A small image classifier, trained from scratch.
Model: 40-pixel images, activation gelu, widths [64, 128, 256].
Training: 15200 steps, batches of 128, held-out accuracy 100%.
Data: 48750 training examples, 39.9 epochs.
Rows from block 2 of a small image classifier, named by matrix and row number. Rows with one number belong to one neuron. Each number is 128 + 32 x the weight over its row's rms, rounded and kept within 0 to 255. All counts start at 0. Numbers have three digits each.
After each neuron's rows are labels from the 100 images, of 14976, where the neuron reaches its highest value: "top examples" is what is common among them. Only what is clearly more common there than usual is listed. The data: drawings of small networks of dots and links. In brackets: how many of the 100.
# fc1: MLP up (model.blocks.2.mlp.fc1.weight, 384x128), inputs 64-127
# fc2: MLP down (model.blocks.2.mlp.fc2.weight, 128x384, transposed), outputs 64-127

fc1.325:151161134128092142059142128199128119128128128161155075128115129108093128091158128095128128180128153097151192098128087000155107142079147137084107107128128106128146128148080093101128045128128128
fc2.325:115086128149189064157076148106095169171115128128165128173101108121162128156094128183089188110128128104096075143089128128128128112128128190210128143123179140116104140128107136128148128150144139
top examples: pink dots (100)

fc1.220:128097114088111115128106128128170105142067148128171082128168128103162128126169144161112112177204129115128128103128153157128128075128128128128205068088128128213142117190083148098083128090128164
fc2.220:128128128101080128160054128102069128128183097128128128176139149170128128145141100134189182122075098128139128122128116128137106137128128181128095079162128119128128074175091186135087146094128128
top examples: grey dots (67); pink dots (29)

fc1.27:192090109128099063112095095079128066056128196052076101151151093100128174184140123063128093145128128128104128102144101128128149201130163087128128107128128150098086062115154128163128128118160150
fc2.27:128086128141128183128146094128158179128149197128145108128192128128157128078086145128218122119080128107128074128118128159128044120026128128141176130177128128114068125128128128076108151223180128
top examples: brown dots (97)

fc1.212:112141178151126099128111127162151088139098202108106155149097091128109128092131175116163172080027169128188154080088128149062128124136113143086116129128161184128109122199117128128083106128128158
fc2.212:142128128128128128163128083128074140117097074128168182152146154128169128128171178156164128099128104178061128128097186084128177128062091171194090078117114082119193107128128167107128128187145080
top examples: grey dots (60)

fc1.169:096128128137153199116128108128045094167098128171188100071084160128166128128128128103128101128128192163165148188158145128128156156100098128095050124128113128158128173128103128106148071128128142
fc2.169:128128078172128173084100173081128128128134062128142128152149128074069125153128054136128128161159128182128174145169165079048184128122139128175141116152128105128151152061128128088106128168128128
top examples: pink dots (92)

fc1.40:022169128120200122174183128185184128103128147103066143107110065141128096105127128119100128128128141128128075153177140128156128165128193128128216128099128157128101084128128171136128099128128085
fc2.40:156144229076077181164128165128128118128128147128150151128202128190080128143129128087128139185128112080012128080128125092128128128086088128099155123128128128132179137161128093128128143134101128
top examples: brown dots (69); yellow dots (31)

fc1.248:106095085128128104072119171126110160128092154124128128128161128125136173159128149128180102179167178161118089128172137128137152176128185188128080095066128095071070067137128128149128128077138128
fc2.248:193140128124160128138146128119128138128128128128124042128116128128128128169128128128112107217111134094148120050162070088156128128107128151128144128163128090150085129159137190198128150128063201
top examples: pink dots (54); blue dots (40)

fc1.29:128068135155128135213142128124106188108090101111094148143128111128128055085128102156128139128128125128088139128128116108128128086128120128099128146050128135238086128185131128128090128126128141
fc2.29:107128119128148128128141128128128138147093128128108098128136053155119132199128128118128105153124128128126128135110184128128128128143128112085146128135113105128128096152117128135160162128089114
top examples: brown dots (89)

fc1.24:185147083128128184128081135128171128128128102173219050079082137108128090131131136149090128200152102128139199181168128153128095149128159128126128080150154143128066128083128093067128115150174170
fc2.24:128034141070082107128192097128153111087146093156128149123183155128128128145128076128128128110145134128180128157163128177154123156133179128176111128128170049128147065168208110152062128128183086
top examples: brown dots (46); pink dots (32)

fc1.151:099174128128128193128093111114145128111077128150171112096128163128128071128128128149134128160057128139175198128128159126190150128061128120054128061089128174128128075128100128146200071084170171
fc2.151:136128144128156104205128128170174128110128054128118079136176211102184128104081124144072128128104098107128136128177155128111128163128120073128096128128132128104128128128079128128128128097142098
top examples: brown dots (100)

fc1.49:082147128132128073166085128117079098089128157095084118128128133107128128136128128141122128055128098152098072147031173128128164116139188082061128132128128068128055128160149071128151134128128128
fc2.49:102088128128128161185128104155122208128128159119121098124128128169131071137045177058170128174130108096163126142083176084128142092128164140128128169088050157143098128128087128142091123103143128
top examples: brown dots (99)

fc1.319:101128108145108192097128057128147128151105128191099074092115167125093131098090081127157174088163100128134153128185106128069128128071103077100064058176098128128140130133114102131120074139105128
fc2.319:131128110201165066164128126128142177098142143138128089096128128101161161141192110105094133128105179128185158090169138164106127176100069205153076128128120088128162128128093128149071119139112095
top examples: pink dots (100)

fc1.125:128128128128185128058101128139106187122154128128103220181128167149125128091073103209078077128128128148128127148110151086129128183158074077060128190128148128126112128134110158180128096127097175
fc2.125:128128128132113128148107128093155128196128164128128110128083065128128128116128128128128166115122105128187144128071210073128120086128145092128182128088086128175174070187100128208111143128128160
top examples: grey dots (87)

fc1.193:138077128164223128117142138170144092098128104075128080176071128100128160128128145104079083128049130092173097197120094107118128128128102116128128128128163124128155115206128063107054139114090131
fc2.193:189100095128128128128133085165152111108128128169108169128099118119136128128182128128128128128128128205128085161128136128112140128140255141234075128163124159158143110128138128094155084113135100
top examples: pink dots (99)

fc1.85:128099104128104153143128071162112128128128146143183076119113160138176075150157128126128060173113112128137128098147128118201157128144084172107131152112116154189128128185175159018128128093092089
fc2.85:183128128128079122128128116049128147171128131128112128171128093158079133124173128128124135128042077120199128140149109100147058128077130117128198104088116109138130063121090116224128109089128135
top examples: pink dots (39)

fc1.152:061074197084143128128115090093128154128148128110077128123128119128176128128128103128130084171112154156109144128151128150151164128102074128143171128128113128128063128128128152128128128128097057
fc2.152:134128128087128065080152128126161165128135128149204097082139161105128109155128164128120143128128128094124128097128211128116192128094110128183128141140189128128128132096128128128127128080128157
top examples: brown dots (100)